A small image classifier, trained from scratch.
Training: 12400 steps, held-out accuracy 100%.
Rows from block 5, named by matrix and row number. Each number is 500 + 50 x the weight over its row's rms, rounded and kept within 0 to 999. All counts start at 0. Numbers have three digits each. After the name is the row's rms in percent of the matrix's.
# fc1: token-mixing MLP up (model.blocks.5.mixer.f.fc1.weight, 192x64), inputs 0-63
fc1.0 102:461423610488438458510473576477549542523423461478473525523526501658508545491511430559562536561502430491450383525447511445477522545567515505493532431452493454531484428506440499540568544438481500
fc1.1 078:479522499478477451564502473511466581381446581527483481574476478456477456487574511513542513505456447531533544509453506565521414441577504527457475461441440380382544526522475519563450425433546560
fc1.2 101:516537504444467592492473428532469522472487614540568584518532511588453461568510508508486463608581495499502518510424492541452467519519490410537479560533529590577510427563456612503480459494499436
fc1.3 105:533479509527576493550538494495590509530556489454497563491512481504505464371428495501430465491532507431608488351520470586457517475575563473474518422428460462437498521466509441419498468425502495
fc1.4 103:534399534494536470595557579474531616470456529511484524522530527552432484536490430528603439480505527495570450383508429456453499537603492507431471482523516546597468433545521490463517444509467497
fc1.5 091:444461509452511479447536482404467514517463562511467588470484499472514469512532561513543516497517513383448450416476552517513495559511404636548450528577513460536484413493569569512493481512409599
fc1.6 110:400531596494559646512482503433448485658379526539525535535512557537519533495525529538530482534506464498477480473480522446570504571483544459465554544532501550472471525563539575487460478564516486
fc1.7 086:483455479485538471553548479405481492556467525505494453551561497495510543489527470392508511486487472488434583620559568569542597536470622500472499462475512581502595472468590487467450595516529498
fc1.8 086:463489501498474449390483573470485467579531517509567466517570399598462484564480433458654542471473486500447550514498545563506581487517454584546550453528498464513465492475471490596577475459483484
fc1.9 111:484500560559498474442455557492539425496544505566535485529438502451547479458452449514479536487534493494479496395511469385507462476489507581452498520436411448538479581640454529541504449449542632
fc1.10 112:488494455475515549544457517491458606464503516390447485540432558568443549585488436470453532537392516463451468474504511532438511476565534494604420506530547450442508448357516536519516547507510466
fc1.11 104:515467558579490481508595495533421473506482521496546492409562436507510512501476498503479540547436427542566484480494446468519449496538399486538493560400529548471545563426583549636549415452521542
fc1.12 102:471466478459524488495530500509502478526590472351417494538584359489487539493491398549504512543453554466531539452470472490440451529502508564598423451556542560445402440493504465481514521506471499
fc1.13 084:511576442552559549475516440517514522601509445530516496443512442518483522534484404481558454494538546481477483446557571458510519455402494623482495521530491632527547592442506495476480491383513439
fc1.14 088:558499527457509443566602428523467438437435484557532503479447500566490493523570518509462415400430494432528513437409517518498465473449470462501505492588476582521491532506565613455436471416537469
fc1.15 103:515484493532527503478412493522436586492483546497431514411516616540499462582487348482551483440494511575458480563546595480556479597537463468488509534496581455454443523543504479549535456537514444
fc1.16 089:512432457572488466436576541569417463575493575448344548508549513473520433475484500493494536509517522534537500503563611490453468517513494545522456555444518557467595521469615475481475468435524467
fc1.17 094:477445438523490454496500459552442472436514497476445538494477583480526490542491447522374508495518462471362620551508522487571445426490556466458472548468492521486445634542443474525513502519399503
fc1.18 081:563522533441501557525495482414521503562476495515494550451479505389460535541491582475397553486480503512406442579597500512528530579462570478543563519502612577541542455464515517546418472498572536
fc1.19 106:405531522450482504541533499488514504552520465498430471402513479425528506513432641556544519415660505485526486460504445534555480439447476504458445434497493458490444583510445483489484491478470401
fc1.20 104:609582523458523451542490507508609486401557478470520405488466527485556494498605505455479506478441479488644535430545525478483519448514493541457473504468492533494436423546502443487553511593574457
fc1.21 099:538489532463396472523534496451521507540469543476476482484454525520529499501520557468539458461509516418443497339463442511469515492517535726512557534511530506515407507502478452529533478442490544
fc1.22 088:455514485501468507541460532558473483416558433455489409496465453515455479473393472457492589489490397544508469518463553577473492445499484547564602554483552473538408560596506435546473554565552453
fc1.23 103:403546487544470478588475395567548530495548476504457526550578499462553530442503504479480612432520513482461546546512511458520484431462436465521432509512479406556482453429597420486517564398488518
fc1.24 090:522509548502531478572587534488468573430573479495514358490404448537562495516504385516495507526511479496484573531492461498554477477593597488464433501472544391489591535517521497535503463577524544
fc1.25 108:510436513511603486551502481538521478485368528543527540428465489472488554497498565530537550482554558541483550539492532584415492494550495482580551567458582569505461485580534536457575546469636487
fc1.26 098:578540489478505547542493435500529372519474473517533463586492503558503528531574527419470576522447457477542537552436438359442449517508452496454498418489515517520543481494435421545465607547505451
fc1.27 089:492499470580556489549505508446540513526467596560542474470541440378463494499493512509468495496569444476458420511485463439450462407543496480556371509501485409500487603565509438598437529482511550
fc1.28 126:446411534454489493546463483496486604471409525547574541547455520430527568539485585526493497444512478452440544485497472531446505548415471440503462485570463456509474473371498535449552611414455531
fc1.29 087:540470509501527435518462508487447583522470521461507525537512536563512440447478506543471469510493482483572395397496449603511517485560580490463557445406395488616593569527483415533535456518482501
fc1.30 094:495493514599544399493488462525469538485549485523468494611516464517487491471521631462480387552535466509553442399471495531536470442555550528527498472462368404469600507487482509460482524533464507
fc1.31 115:497527480585518482502540596456456496590459512514494418402441553479543414473603526537564549459582454494440511534486470559474456541370488490471513498497510465510543555488475538514518515541569375
fc1.32 108:496469438556519427574537504454422550473461368559464457488425432540566431465540519493503476512587568475505573574515540419482561599484460521452587465479513483514500543440514439511525516523577504
fc1.33 082:519474530509469384512407591541502549461501510504486472578501523365498524444579488477394596443405499488527557579413454510498493536480560579482492563458503491463509512550456453555484486510500453
fc1.34 086:522498487568402465499430462561448429555499515534456495492485579500610532419535502413450458486506518487437447475516545498532522536493551431542507582492444451364487575586448545487459522568546485
fc1.35 118:513433485495557475570635503522510447460501478593446488455499491438539507428475537466545521495465490452601461485677565497553526490482453466506538437428480461503473426459498525549506542453419492
fc1.36 097:428493543515514561459503573443528438484447526606544480558505640435501529503455501421518480539520491517424457499437500565480458427600475559459478555527404435544533464568484484440567480452488514
fc1.37 100:573558427471551485514505615496527455561442489470534542511468411532451467509468496590455458496462526558592391520484483491511562465363498503462516470519522524596460455538478419470509419466520443
fc1.38 089:548436532438449448438525523569446467463466418472497450494556546527433498503594467500500539549441431508622412449534569514539498487558518534469527488447414552488609506491488550615493460454507494
fc1.39 105:515481484479495446517535483414508559500364449442506469435464551515490539528532375499465501529516476502534476563449568480553451521460626490501528509493501618481570536474450431567538460505434405
fc1.40 101:420474547505550501449417485443487557595588496535497482329498482430521484405396405540545583480489517544442526485488517506503551473528525509542491538538461526501503460446562486476585540496521461
fc1.41 107:493477476532447543541454508524402551482584525446462494588438577448505515506493499463438545530410430423459450539520461523510481517490542482490507547622421542417442470432625502502499523553447450
fc1.42 112:416568458525444537472553479497535463592573464452480458437501373445552469494508399415561465509485547438509504492603481496474533420490573529427559551562502526449519523504489462589497546498509448
fc1.43 105:472531510540516554474538446393588511508500552505530477473465425548482444501437514475482470585463429584485409526410521533546506566507458534458505543489508520646487379543439510478438494531524434
fc1.44 096:491465468513517484513465516556599511562496453461519495525454451514473464550491500497492405463559528513477480476513528452528470441541647518409515582557507421506518540452477437464566635626523456
fc1.45 084:467478611517475493410485417532468508406565450475468478495513550422528521413525538494520531497556510508519484613482561491509398511564534442469480560476481621511478422429560543479562468517446554
fc1.46 117:473471590483417463455562512440537508463285508483534513516438466500485516571507456590507482576588478548462470557563521498505503493458479508464496470503502539466509556434485520437523541528462599
fc1.47 093:456470546478486470520608525502594533503536527474429484566486507461449493523555559460482436438561534435492514434445587531550445480478437581609582532474530435433512544470407456499453468412511499
fc1.48 098:449531475457527510451598499461578484445445512589515531458513475560580508433518495500508531569458512511525504472489468501432567529527458510486463469548560486497593451404630564503590473382434521
fc1.49 091:464435468496482566469524538407480415537467466511503520476488502451441537482548470590498580662550418445594489550501543401498543480508538468550453454540455501483559547483491491456448546579444507
fc1.50 101:442502520450494474418385507506504535441423465488516516477516528373494478502567545576522514479474449467543485519552517418489524557624514434460493492455380516524511404459599496548535554524520468
fc1.51 091:432465434518466511604497543553511424519540514453633529526484586451451568524529458491568427450458511500503592459523516557448492568420451500498509558608542505559458517484413548495493444458484493
fc1.52 099:486438483452475473405499523438477534489491498466506469529511448426525440540573408465448584506486503480544556582582541579569525436457548552537533522468551517378467533457445537492618519555456459
fc1.53 084:459454433534537557501490467488545532524577545514493498481438425419474374451478491515474495458495557545579523410513497524482446510622525403516478451468432468403550527517559565506434426499558531
fc1.54 120:450538488474502493497374537554437511580501471549474533482556469510475589605541542461566492430604536517456437421497485540551512434598512570489479449472479414436555589510513533499546478493542490
fc1.55 113:481507479480506559521430592463514611421485502585512569536444500550549439520517597536487457512624513455484539431422454368507520528490486552482486525528438512485585436443518524485454455492534471
fc1.56 121:533361534495525517539609451474501501425523574428510502393477457473495503444570520496539526503442455537481504531513576499426543525441501416532530428517553489581509441451407398470476531505457502
fc1.57 126:510529460455470456493566473476451478569513504507483451513497474545455572523552461403444536482377512535602501485447416483487647499502514535593567428417505446550457519445483515557555540481461524
fc1.58 100:614458490466484499486573586446465560482507527448563456490565505440431429487479418543559406511539507493461515433536559458567412615435453566485497494505564515509430509513438542532447483547518541
fc1.59 116:376560505487477523488434505555512455519491441541459531481489512525556555546481476496539483444485514496539534431474459439595508534690464420453476511557480462500472558455551495529509377454462458
fc1.60 087:494374463497558512598479482548557541496489501497456503475517592558436475490541382557551463583426429508443504484423487482583503423469484498477510421537435492449417516578553503501474509529476564
fc1.61 105:514476516572424480447424409493546460458524507454507543506415473449497531413494440476508586547459490487424490528411466537448523406510514526450470541648506486562467406502461556488528515565566505
fc1.62 098:457476513439471501464423519511460522457561486486467526509603453465474546576480492486525594469542491528429498531656436481428526545534384468474502541466558484561391491510561405526469537500545493
fc1.63 098:520602508455539547496502486497381534453534549586523474522486415584462522448476504534494512533572489473538550531513451478506450553392538498461495446489416534491495559646526414433458500566462482
fc1.64 108:469481581568559584470502468436490437487430513497515471372434513472547529492476685536472584548532471560468465494425476461508497458467443511504415536522503511591499449542487466490455502534504464
fc1.65 098:531460387549479420522486474459491458517563473488465489573464616408393519441578649508467517489577491511406542457494436487507479471494526447474525461531567535531483442558465497493522504474449523
fc1.66 101:471583447480567494551562547452567520493578416447528455500482426470489451429538496424439427563494506463508498395545523570466531528449565580439532452503468520454573621504467524533545500467548484
fc1.67 086:450528498509474572503504433480466497484477489544536465483423572416540545496526442496469439546605513561557549486471502634511490494512438529464492579603582544572390521508453452492559431443478483
fc1.68 120:483461495505506505509553452522447568520500493460492535419492588509437475532470413502577557422522537574506530461476545424505459554562495562377498512465414607478598499477413477451551482546456564
fc1.69 094:445594558549476509587422447538506437497531455528494429570551497483516463457483479472402581514532530427516389477514578606441503516483499538504515472476426536572533494483492554453418440426545482
fc1.70 091:472539513538490577564498542554476464421560551439495544459515500488476440480423474425560475444502542491496505446492440395488444445386417503528428486567551595462499548598513536517507426538460442
fc1.71 094:585486503470439448537495424552543456368430487440467481583469510469431497533602494549466500531558500533528522508496497461502475519437469493417613479418509563586479529449537473592416489468486507
fc1.72 092:555506514542506530557512489459514424395510472477534476443512515430471479540504452489566442465410475561488581538605626475539582569495458501532486500455507436553439524557509433491510560485502629
fc1.73 093:448464542508514480469468513476453500515596506494483517465484433513545540468540622533469401492570500465434448475452597473536485529484612517507429507520371467542456472559531558419469469612522524
fc1.74 094:576505513499520471546439451486449456541574470495507434533529447521463430565515554441433433520447533511658542391491482516415480518495465570405523494458507474588437468456426464492503532511449481
fc1.75 103:418498508475570502513421504506452444528510529464504566510405374489530531448488524554463469494418471504522515659482576558516515524438467405460479456454549564568562474530487461559521530572489514
fc1.76 100:624490477548535502492477457506494470465479523469458522672425482514535511504517558465527482537548471481550562536410441460526462515486533521401521498374451474518472451563473409554521552523436549
fc1.77 102:516499482519467518537581471445479464531458580448514493545553551601496492434511384402513576466509455483581555529551548486514519478454441484494450408494456513598534568547523499561543547379473484
fc1.78 110:505446491505488497586457582470501459510437477654515488448541528457479500594594494427519524503587485552525468435507497611568566492479491495526543551414488517514533502574438510480538570472582541
fc1.79 112:544538450575514602550463527377575567522496556517442478519404620445558495483514527527485462507519495591432469439444557505398539489443478506501557517480532442546459583521490524471474487506565488
fc1.80 101:519509477470461491430525576529430503513495569433601515503424592495384484481509571481424523482464533490449500568447416510439505416430562502488591467460409476537554503562479506449460514553514437
fc1.81 093:453493512440503557518460559565492561494540516458505448573493469496524524469490509521474516510472485477436484563439426593525497510461484437406501528434440409615485576588646550520526442528562469
fc1.82 120:530575442497483486514463509494567540473452477473487480542585587517442451557457430499441573584493528511405465462458492468410546567473561539624487558461495469455448496491503575505439579545578455
fc1.83 084:426451535635578507501438446505477462527480497501461544505545422542544496434459403527497600466441476510484471506406544496469432459515540423549518543480507564406560501573486551542533518489439424
fc1.84 115:551491450493520507441566434467417561482533421579492474517533488518514470497503407454538456559523469539458460564475485513474535576511522509503480486406550477446488563541561587641614579540531536
fc1.85 109:509533427447512496556583586530512442471430520564496512569533529433381511591532424558609562515543487524505452505491536437524504539451475553552537443508452510510472539402498385510508449529500459
fc1.86 114:369519457511594468545492513492460453525389459502562563480479519471506578440428586482549559410567456409491447468513483521564513483505526431520446489562424469519558477489524483509436552486412500
fc1.87 081:535526520395428543455467474452584510530628524482559466454547405462558502685510534439385464475536430451504503511514477474524453450550493483550489513463494524503455489520495544448486528502481499
fc1.88 107:482437535529518474539529529443525473459497528580570496488519478441520574449509466490543494449535452466523509477556470499527489429462472558390453516446562456548512550657418569532546494442477640
fc1.89 105:474509542498525425546558545485395527428472454462471496508485468538456514481500504473449439472509481414538478481518560543465429455553491540479485551574443442490471540693566440494454555421558540
fc1.90 096:474427547517598522530441511541525462501467501428409533514443496438553541475462648508584442519502556465547443501443458483515495453510490542423501507557427482487516418459477382565467464519549438
fc1.91 093:519564548408449543500460434450432441499499541482458503485448455510561469438584533447458498423412494515565553582481460535411553501485585527473496590424516510523445434505520490528504368537499531
fc1.92 109:596521560465579526458576591514482602555494476504454510574493619467566514458492583483619492489538490500395478497457459492486436460472478506493523499457433539429514536583451538569500542506535510
fc1.93 081:435439534440486501504547438500458472615517472498497534422518480548498551567432419627545551468546458509457496561437428525502500527513473392478459469418452512576544545430462531473462564535478562
fc1.94 124:512605498445450564481524523418554479540546510465494483503534536505480533531467607464411525576477579455604447553522489523513498351504507493420495450447417497516512463466597456549475520539548482
fc1.95 098:521431375458522453547473425491482468458552520485523404427488495558543527554521503487492522538485429494467542488490438429500511394590514586568440513430508474435498630523502557470521440471451459
fc1.96 082:439559443511569549588515469481451544493546469569414453552535466442514513433515500571404436478476476421512532519478492478425486501434520505491485551608447538518507431558565433492501545552396579
fc1.97 070:482518584502467493534493448541501392535448455578507400434411536517440581517513488483454558391526437455506398500501440538492510560593517434496457479540542547492528474500537580457491535406507477
fc1.98 098:535545511490561542467491451436512530478514437543526498492541447402438500467537537621512485483561503558538388525497471428447411460542464443554397529565440465589554465506572464483520509426463541
fc1.99 099:428502462469435526536467448545478388507529523534539515462489505504485490568479479631559477438596525509438468531647562463421506506435396543548484518457490551464582512492515475462474513428476510
fc1.100 074:481467452428450525524546522531406449473562558491458485489482483455643417484414492499483587456572540524530559472531455509487506612537537524531491484463430486445533519384526614502488491513474551
fc1.101 095:543498515480457468482546496566425395460408491588474596536546539531416516545477554517495457478558505473476419514512502377473507503471459472507441490456556612458438499427532441486555522466560423
fc1.102 103:475407506452435519415521526506538478549513445523500496443456560507497504481524575462529432427414544525562523553502445466634531491465487450390568476442412450533562489550525416544528556535485454
fc1.103 090:503538471491477559447459464506415456604529508566472502405493519456412450525447513511508542560486440515467467615506459494522457461524388591625500447544480475468583458431495425535470487485515522
fc1.104 148:585486453528535468509519510558497434508447435474522437470562547398473515454501416534584492489508575507483494524526502653470499391506570545504507564410457562538454418551422486490493497529455481
fc1.105 085:428413536491495489550497464454535363571512546596554572487512473520521466442389568460491532455465520458504522475482471535465509478453539509446404473478490441484550541503558497464431576484610576
fc1.106 118:513504501454485437552523549465500465438466514498565496405498348497531546638480460491344487486416499476579517526451419528490537569508533526452555507537448469509468500478555461479450550505506527
fc1.107 100:511539460476521463540493605486526574441499539540497583527462437478500538476431570539510487479572461392511432466518538530510522560504471470555495484572376434566398498473555548425518549469438579
fc1.108 087:584528550513427505422417468544525400541618494502479492515476446528429507471534645471536523570482541512515555502504494507510573501471483525452501589406554487462479474487505467407511484507586577
fc1.109 104:525490515527547501416493521431510455463549474535520524493474488651450532492496560519583443467607506535500501449479502533551523450448422552464424458459460492558603438396446471476452421436506529
fc1.110 109:575503503501529395412498539416510579529434565463517535461550523414508523510440492480466446469426543508513536531488511407440455463471579558593450569479495447457383488520475504587525562503492459
fc1.111 098:603489581548471419507459545595493604442506568470470453536566563467498469527483487420564435449521472491542484436485567441510500530577446537456469509449491478569387460552497558477523436516440512
fc1.112 119:480536506491471514485490511480581468517471483684460518511549485490543478452521504472537529564662546502557430541468509410538563511516515481462501475390508531430555516459473574548493582478469531
fc1.113 095:565556524505498423576507499450439526560485477565483433467520515458532462488545576549423476436531536516377496486469486471476512536523423542426457563384578539594550521547495537534557449435498562
fc1.114 086:546514564502527531478465510532386417409464439519519440532398463464549533464467641462398577511536445458481502498511491496497513552426556474509546566546563519395502519448474508524522548538470466
fc1.115 084:507490578493487504499534534489540477522526428459597639453595474499459521526507624481550471480521530528497468508527529455453496479405420453554518505421438507547485511586644494431519507470516509
fc1.116 103:514507456451406494421519540516534444496425516412422530641456548465568537460546597533514480472501497455476555402528440515502534494531462519481576484405437496442483505473411441553517544482501461
fc1.117 117:450569442512504412464518497546493511573435532477477452459492503515466572409566534472548516477385457575486466526528516512514513554586411424481549451429440534553542603446430553550507499425505508
fc1.118 095:426433544470504505462485416500545505403484447528474504485540349493602514498507519418502479509522478591572543520472545475455411519524615489477528564497514543424467447487580527547493429529540535
fc1.119 097:528480486409439470518516474492454428559545521474502559442424564464591465547416440525474596448585489528486475484451409487468592411449476457498501478571576453476549446541493466568511493463557551
fc1.120 117:397475487544459547547487519513497505527488538522545532472428453526568516525465546538532451484585451482520507600497557465494460494570431415354499509637508522597482457545496500416441455483515488
fc1.121 091:476460544483584464526463546520509549510499522439527570539499516439499415443462441480382612438483496516491544561436470537487448428544518395434480462472532492524501530549548518417566513636497489
fc1.122 089:580445503551450516431526547498573404473510460474576536523452497555438457470507517431564453507508563508549506527488521437500497466581488600373514556508580568473440394509532528474529466497591496
fc1.123 112:482512481507558498479515501571497468512460524553541463586490427521432475534470447617565524558481484496516459559521492475578540394416480546596462505461469485649481492444516469425494420566511445
fc1.124 088:504494525485473478566434508466407466413450539477453561416473449555528539423433462526455441514511516572490490500508464452530556487489462415506446458472511454653500520413554561405570521519560497
fc1.125 126:509461457468464547603615515483636466507539535530502537427527518508462529530490550463512496513411487524550455389485488436520514552513463469496498460552408556580482501493461539474508389408423484
fc1.126 098:577512573496543533475474508477638467432459571494588532513448548535537510504559428547577395465458521482511491461610617493502497576532412497535508521478497424515438507509496543505444465504444492
fc1.127 087:471511548434454523570497540511499475567598462584516507438405371484586489530419389534543475434534521484535590504442454512482564530428550514520479456439485503463434512478491445532488554528486440
fc1.128 088:608495579538506512542563512560525545538500445540490454500479472348559430501473521465471547544610519518503435482561481469492437430454530560410525515471408446503515513487540544540482592533427522
fc1.129 105:434457505514437415509553535505461445423423455513448530535525471466336404587471436538600470537454513476421485532619560449516455510507510449489460447519467525481453515493519512501530503533537522
fc1.130 087:615534514472578530553470501422496459464505476511557524412420374425469461494517482474412491448492461398530450488495481433493552553588551491469523558539553478565470491555524545491392464481490510
fc1.131 128:453579500550503555387412508479506493494559459491506475530462430538525453524506439468518519512489455535524552548577440507386517542577616415477505510399439540429505485460452467499590471550534543
fc1.132 124:466573518481363559468447461495498516570537465631496515517530434445535569534463516571405474465568453526562480516484470450604577493570461497495546455479526506561475592571511450524494501514492534
fc1.133 096:509518580524541572537455517430510500481514505462601581456432472461539539509459494485407482453437549444532515528548479542530557537488516439464461534458362546581589490557507598477474513470514603
fc1.134 084:484501513548525457472536415496431488499461517497488589512405546486518430562474548554498500449487565572498492442540486461459553467503463447574439575522478557421542495585498468517474461675540577
fc1.135 111:451541530503489552474474476453536562448536534472504527463494485521478562386519515454536473472410455523536631433549504529462531460449391464538516503452527467504423396575505537442524441405531587
fc1.136 100:548483507497437537490455542453385416509461484494552510452448534499542501526399485592495612483534489485627484594469484487491440547470492435400449479468443528551585527479460489573485518555461506
fc1.137 093:477424577593486464380440376462509491482524437580532449485549477443521502512412562496449513525528528350466564481547526533450547471475485493528453509549588485497516549481566524519526531454510494
fc1.138 095:543511560521484546563441534489536407481504433491511479504513448431504419392552431520482469467496486551558533585442473529515527469502523500553431530438568466531514656504488418506596527482517409
fc1.139 078:446506495449541486512507544535562445519473532489530467514589459505540535612561416590546516457444552585480473462509539423541452542369477432516454513618505490498432422496556548526491508437474476
fc1.140 090:456509446453463552522557463552532600456513452537508545492544490555575518498456424481534488487409569545538561527609468383440518433447533507451430425526457531522464490498468502517537503443383442
fc1.141 074:451536494461506475456551543553516500418461506535471378607461427561598518511541443445480509501483483539482503610541474524559469420477508541575499568504522446503496571450415505493511450580459405
fc1.142 098:437595486537451502499503475487520360479553474555478530478475420487509587478473448445466521479642532493502529540458573502481530430465480383509453509463450433482484449398566523483471577510530504
fc1.143 106:472468481509483586507526565520505490495507487487510531488414458403472507522459319557548532503549503522574533545591489450476563537472485511597540489417502504428504463472523506579477445609444456
fc1.144 095:556485421439478553550455572481546525527509568514544498569519395529560474487516634466585460464513543454511472437452461560533486535423513539560463439513547401520483523545431480469463408446454490
fc1.145 096:443547546553487559501511412551559485473533480562502388499552379474467554493501478472540451548450478565490525578662555514502464496401513488538466481511504537499562522430576550515427518532494513
fc1.146 088:513485464472569548485514491507521598626449564502551483443566496479402461545473471520579543380448459453464564571415546498533476555546459589458491461551443474458557513513507520540433532467539521
fc1.147 085:501499493532539549496482429518513416418537521510463506639537469512532560461493463519532459483523546483559484623542542467468550437573433592596509482481489424419537517629449529512501508500546478
fc1.148 096:432482501535560579478523495473512519441439460552496454421486656475542469452465457542498572488445533494498472599506565452528489578471520383578439581531514584502494507496436508457570505458524487
fc1.149 106:520496473424545386413530529460578370558518517469515431477495440514499477457574468584605483494598524501467510485497471493536495437563418381517506457496539536485513544490455465558570522485510512
fc1.150 093:636522468493464407504565509578450415480497515539488492548510467630507508479525507448482559480472509499628455435464478583472485485601482506427562509487476496432562485452534543405472518481518492
fc1.151 087:483481550509551502573476455539527540462473465478484525566457546510493456523439613558523462553593486479472419488453474485449451472491473513445493455414399479372497517544572606504429546489581556
fc1.152 110:518431549457511523446461523511659496473511523554607586458594482519476541587418496421458451484509557547527560525495507477504492462601577531563493506508544454483477403449540527488547502476515538
fc1.153 113:503472551545478502482589466439520575559498536501353460487451534470566487448508491449452547538399477513552496534575506476506531557492405446438505487531485445488522637564487407532522534422508505
fc1.154 097:583559415572557532470551563446557389494549511443514554528453489559543457498487417517480501469481470463571507523605582466479578467555558456463509490416447479450535553523390512529536501507496451
fc1.155 094:415465511588478493445448463472464502522425452419461478528599539542562493494611534525482472570449454445534488590483502458536410472568551464569488482490475476581590542546452485576486491512416510
fc1.156 095:453529432401502541448597529509483474544505550473528404581411474394469460566610574452496531449525486510502507495555470478441561554569504580517514472487461413507505462505509492541431536489562564
fc1.157 094:515496610518516426480503583459525459440415463481589456442505334569493505452566524508515533518421559440465457552507517520487494476550529543543581503507460411497453510501483529537442429456436483
fc1.158 108:546521486541490503541591478501523385565511415556494440474435455613446501578487450579518485492450501492502502538428400456522573529508450531503480460440505578591455432467449508412517540561506506
fc1.159 087:462470495450546520504490557490481480578573496486515469403483432465593548459426414595365494538489563495525498444572495494429533479463559445539425575502483534500537509567505526475455442572451439
fc1.160 081:625441511546491493478526545514532511503500538486442560591523549506572502536572573490515557529476496525464523486400465527482440421470660580500521527501543479521556470581476453562399537489464479
fc1.161 081:508512484350542565513481589458415481604570522502577620501473421461525448408439557459518532474523463497525530564482456480471544517534476513516534493590503426503465529437522542455501507455532456
fc1.162 105:449445548452434573499470558551499547522563475525578484511451458512459477594496462456382494474474470520540470492492438574477423438482512518528560504449497442489595511481410484547516623537609466
fc1.163 082:573506431532544478489519493466585449500496494544520473487451492465467464492572456423507523468558414434597525404438549511542400493578492654498483497527527484454588532521491464550479458420518551
fc1.164 082:493424486508520568589507547555456535462492525556495511450481465584526540512485544511421505423550587546561509491535532497492520536419405505479507550475451394432546443472480545514490538362526608
fc1.165 084:615545493498504445470509578471521540493561445527477598525487423438401454518467509505458533501575477508452496464446451436501516589500578588554436531416522583486473426514443495494526492450578564
fc1.166 093:525436474417446450397487509412521559423514489507514477473453511581565524528538474539557592543440477464485360454486533558527509504546451586577454506455506485553521570565502463499505418452483548
fc1.167 138:498449481433437504467505510411545614572500497439483471492482475501573532558540543494499477477476400537515460501447532481452532481588493368566548490474570510529513636518426521491546599500456510
fc1.168 093:470513539479532470435438562440438555468460510459528473490504491365442538478491663494435610513477404536484432530540520392517577501481536437493504539461486478504498426530442539508505492545494515
fc1.169 090:433516437503537536474443457440579516505555456537567570481513483433497462505492616407508497465487555515415522587481367513496506541502428538535435515546459477518590483480456461426436529472580531
fc1.170 094:573492521505472492524430644438589414584439509461464540475462513649461518453515484435495442557497496447453466461497540516469575605512544495493545487529568472526453473551505438454525484469473485
fc1.171 098:515518529486529514513521394344582436453429473464512491457485520556535506456561513531485466565458495495431455505499404523451521420456584475533526567557527566495578577526463428480486480551498584
fc1.172 102:443506610467458476452608526503509502501433454519489444495476444516437503632552395537511488556469473502536483514530526495502506465592549540373455526535507468618418504482588466508543489481507494
fc1.173 088:490510464457458420550508464442491565554510484449453433479507568479586468465567526474534477474454549508468560509541501544590518469449501540561470482429545578418500403554376490541478379519498571
fc1.174 115:524543537546493484479550445516483566466445566522544554408539587471549454472579447472538635492553514456431513533539499499466500473388481523534557541459485468564547507511534439376479455489583450
fc1.175 093:457527488529491575540537458544537506480494458539475524563450459385425547542551423601467433523546500588548452478564467422460424530463503405429479385483419553482465481497548480458532539504507493
fc1.176 135:558444481421468540487406419485523527515479553572522504562503461600469508523500362492402488514579578622534478497481584441522511520574547527541514540464510496536536514495542459526510509533469594
fc1.177 113:568486468499558429540475419531486501530465487567508486528461449463522548479498476471629460548497546584501423521559620578488510528622535504417444484445500532449443510494498587570585520494503479
fc1.178 107:444510488556517536465493451531592666492466480485467455525494534508380456507523562500548479570489518556499445499456429426550436412409483491622527467538516524504463490565494450487474486567484475
fc1.179 117:477486469447486447474444519549606600485472456520482526544502509532550480550465480443550492437516493458451536525448443482470507437443512468475481574484424607605620418540432513439458581512437499
fc1.180 086:502556463581497576507534441515545490476491477468436484494550455458482482433559422439438517447556505483490644471454523529564424498571585476402514469497459423447516539465501518570503619455495467
fc1.181 106:534466538492480467389486539488521451468437532479467562404592465430582494441540465496508516575573523500573511405532518503489468587460483520545552497538515358584481507584497467537548483490438512
fc1.182 107:576490512477489444528571535510528469519533497487534576535592466383484484465470481509476520535571455542439576582503543469490527483415478516452561430477549611436542424362481526486425472500531525
fc1.183 084:495455507530518446507548480508567470568420468446555491454547471604534508533520515541545559563500462465559476462516587464610555459570564553561535469411457481526545530555485482510582597534400468
fc1.184 079:454441394546482532542459458432581486498578418552509447458527494440502479460514450392531515546558525434501519514476574507563487480392428531581519481576488498506594521501468513470432504408450540
fc1.185 115:424527479527456520519467446609459562417524483392567505459486499505483482510470463607469453480456478500568501493558515567464542472514498457455549462564539466459470403429593504501560624493489426
fc1.186 087:523557491487511480463495578487428514520413454566479462467533493507514485543458462429449481512480545487491543522410476455533481619643588515459493502471578484503502565409441414472580458518518410
fc1.187 091:486515504455537519560479541475580444444551528558505493476425461459490520471409403475495454483644537480442483420502478564470571556499458487472475506535598384490529478426569539407485524532527495
fc1.188 134:376533496510457500488469507553523588496485484452467570543504421521431524495604500520475614538482479487547394422511474518372469509465437566528535511469481506578550545478454534409474471468553477
fc1.189 090:421436523444528492481530472494492394538496483514452503446501572493480609541515495452465525526446581592627480459519500567534514413573474454536464514547527571637456555514485516530539496497447460
fc1.190 085:493517493524568501412468509509488648563560559440558517574482556458507472534471542540535551439453555440493597469464442390523421474501470547568488517477537500522437534575436496557479483573487449
fc1.191 100:503580487532546532538415433563546574520439485574513537500588423520463448450414466498473482524498465437474530478375502468494406546483509541443478466563540504569538392442556410481499488492464482